Weights of a small encoder-decoder audio transcriber.
Model: encoder arch transformer, encoder norm layernorm, encoder moe top_k, encoder layers 6, encoder width 256, decoder layers 10, decoder activation gelu.
Data: trained on melodies that start on their tonic, played by one synthesised instrument, 26041 training examples, 37.1 epochs.
Rows from block 2 of the audio encoder of a small encoder-decoder audio transcriber, named by matrix and row number. Rows with one number within an expert belong to one neuron, the router's apart. Each number is 128 + 24 x the weight over its row's rms, rounded and kept within 0 to 255. All counts start at 0.
Before each expert's rows are labels from the 100 clips, of 14976, where the router gives the expert most weight on average: "responds to" is what is common among them. Only what is clearly more common there than usual is listed. The data: melodies that start on their tonic, played by one synthesised instrument.
# router: router (encoder.blocks.2.mlp.router.weight, 8x256, trained with AdamW), inputs 192-255
# up: expert up (encoder.blocks.2.mlp.up, 8x128x256), inputs 192-255
# down: expert down (encoder.blocks.2.mlp.down, 8x256x128, transposed), outputs 192-255

# expert 5
responds to: bass guitar-like
router.5 [112 123  87 173 136 145 128  93 167  89 146 127 106 165 125 136 101 108 134 122 132 159 105 105 137  85 112 152 129 122  77 136 103 124 107 118  91 126 119 128 151 105 144 130 133 143 108 135  98 121 171  99 172 127 159 105 144 117 133 170 138 110 124 163]
up.0 [114 141 132  99 118 114 108 116 143 136 137 117 161 172  99 146 128 131 159 190 109 132 115 100 105  97 119 140 122 122 130 125 135 170 144 126 134 140 126 112 130 136 145  79  78 165 114 143 112 103 156 134 138 160 126 161 130 157  85 167 126 147 117 168]
down.0 [ 99 154 128 104 132 148 159 116 110 131 114 127 133 130 104 155 120 117 116 151 174 105 117 142  94  80 151 124 129 111 138 164 118 148 148 144 165 112 143 143 126 136 133 139 110 135 131 156  96  99 162 158 111 151 123 131 146 165 137  96 129 115 147 144]
up.1 [150 165 131 100 157 101 123 107  93 142 131 131  83 139  78 135 168 143  88 106 114 104 135 127 128 116 156  85 137 137 127 125 153 129 150 132 122 128 100 138 136 189 128 136 108 133 136 144 214  78 110 138 149  88 157 123 101 108 135 113 115 143 115 101]
down.1 [197  85 119 106 104 154 162 129 159 133 140  85 132 158  92 109 128 128 164 127  96 128 145 156 142 139  88 144 166 143 121 119 145 118 127 149 170  92 150 124 112 137 109 157 144 141 140 135 112  80 119 169  75 115 150 123 112 144 116 108 170 147 123 140]

# expert 6
responds to: the note C; tonic: C
router.6 [131 157 109 144 120  81 122  88 125 126 151 105 154  94 161 144 146 160 154 117 131 132 105 172 130 141 139 143 132 172 165 150 140 130 134 143 141 129 125 146 137 132 143  98 136 121 131 118 142 115 108 165 139 140 138 116  82 122 123 175 120 123 142 117]
up.7 [116  94 124 115 102 125 140 113 117 129 178 118 121 145 130 145  86 120 132 109  84 162 109  97  84 144 114 136 110 111  74 139 166 135  92 131 111 140 127 125  98 152  85 110 123 109 113 172 132 114 143  96 139 159 117 178 130 119 102 122 110 115 118 127]
down.7 [150 152 112  78 148 139 127 132 147 134 146 141 123 129 135 109 133 141 117 102 127 133 114 147 161 133 128 151 121 154 153 100  92 134 135 131 107 125  75 103 142 143 158 118 104 145 103 118 137 123 140 151 166 121 106 150 111 118 129 167 115 114 147 145]
up.8 [148 105 113  65 158 169 105 137 124 117 142 133 136 124 131 133 134 142  90 110 114  86 110 144 126 138  95 128 118 108 160 118 113 108 130  88 119 160 102 104 112 133 113 133 138 132 119 165 125 131 167  79  90 151 145 162 133 129  92 170 152 144 136 118]
down.8 [100 137  92 122  98 163 129 141 110 149 139 171 117 150 155 137  89 107 112 131 128 138 103 129 119 102 164 133 120 133 110 165 156 103 114 101 111  86 152  85 146 140 117 115 151 122 146 116  94 129 121 152 141 157 120 115 136 123 137 101 132 105 118 173]

# expert 7
responds to: square lead
router.7 [171 138 117 122 135 140 121 122 124 142 112 135 129 132 155 128 135  97 172 124 166 178 125 186 168 129  96 152 133 157 140 144 138 136 138  86 109 166 146 152 132 151 127  77 145 120 129 151 173 101 131 175 141 154 104 140 112 126 136 147 127 127  78 157]
up.7 [121 127 141  96 115 141 111 161 157 117 169 129 124 114 131 126 122 113 112 106  95 134 124 128 131 162 110 133 150  85  99 137 135 111 139 182 127 157 150 132 149 116 125 150 205 112 127  82 120 130 102  96 119 130 126 147 149 147  61 107 118 141 126 106]
down.7 [178 112 127 139 186 114  82 117 138  97  99  69 145  84  98 137 121 147 115 129 143 124 141  98 140  89 106 116 130 127 139 114  93 121 174 124 120 129 103 128 134 145 105 143 108 114 120 159 141 116 135 134 140 130  60 130 131 106  75 160 124 154 145 141]
up.8 [124 117 141 129 147 143 137 163 155 147 137 124 128 108 126 132 138 171 134 133 143 161 174 133 117 126 114 165 127 143 164 142 121 132 105 122 128 141 137  98 113 136 191  92 156 126  98  77 114 131  78 118 127 111 136  83 161 143 155 135 130 124 125  98]
down.8 [ 97 144 117 136  53 164 161 146 145  94 121 115 136  96  84 136 114 129 144 151 118  95 147 109 110 134 117 159 153 224 115  92 153 115 107 129 117 134 123 143 115 123 157  99 126 127 126 149 137 144 122  97 154 160 171 157 115 128 124 102 108 114 141 125]

# expert 2
responds to: the note A#; tonic: A#; tonic: B; flute-like
router.2 [113 154 133 128 140 152 149 118 192 169  92 134 103 129 139 163 106 138 146 101 151 132 150 160 136 125  99 141 161 114 165 101  98  98 128 149 113 143 177 129 130 125 162  96 160 198 129 111 172  91 131 133 111  91 162 115 110 148 117 121 174 129 136 118]
up.7 [139 106 113 119  82 158 158  99 129 147 132 134 117  98 130 168 150 129 118 104 143 138 153 140  77 136 133 177 143 148 147 161  85 140 171 185 115 153 144 155 117 103 154 147 126 109 136 147 151  83 134 132  73 127 130 114 117 136 131 103 135 117 145 117]
down.7 [128 102 118 109 140 127  86 119 102 166 151 146 128 135 133 127 123 185 141 159 134 114 103  72 145 138 112 141 160 108 125  96 164 140 123 119 132 148 183 117 125 133  94  72 175  97 141 114 102 148 141 141 127 158 143 143 103 138 143  97 106  84 117 119]
up.8 [136 125  98 137 168 147 132 195 151 119 154 128 120 130 178  86 134 114 157 113 138 137 144 170 137 153 159 105 139 132 112 121 113 153 114 131 118 136 153 145 117  87 124 125 173 113 115  82 124  88 103 154 117  86 142 133 161 115 131 113 130  94  91 139]
down.8 [127 124 135 132 144 132 128 105 137 141 126 116  76 141 152 101 111 103 145 176 134 200  83 166 113 132  95 123 110 129 167 161  74 120 107 153  82 129 128 138 110 113 104 123 155 115 114 159 144 123 111 126 103 155 151  91 123 118 139 154 162  77  79 125]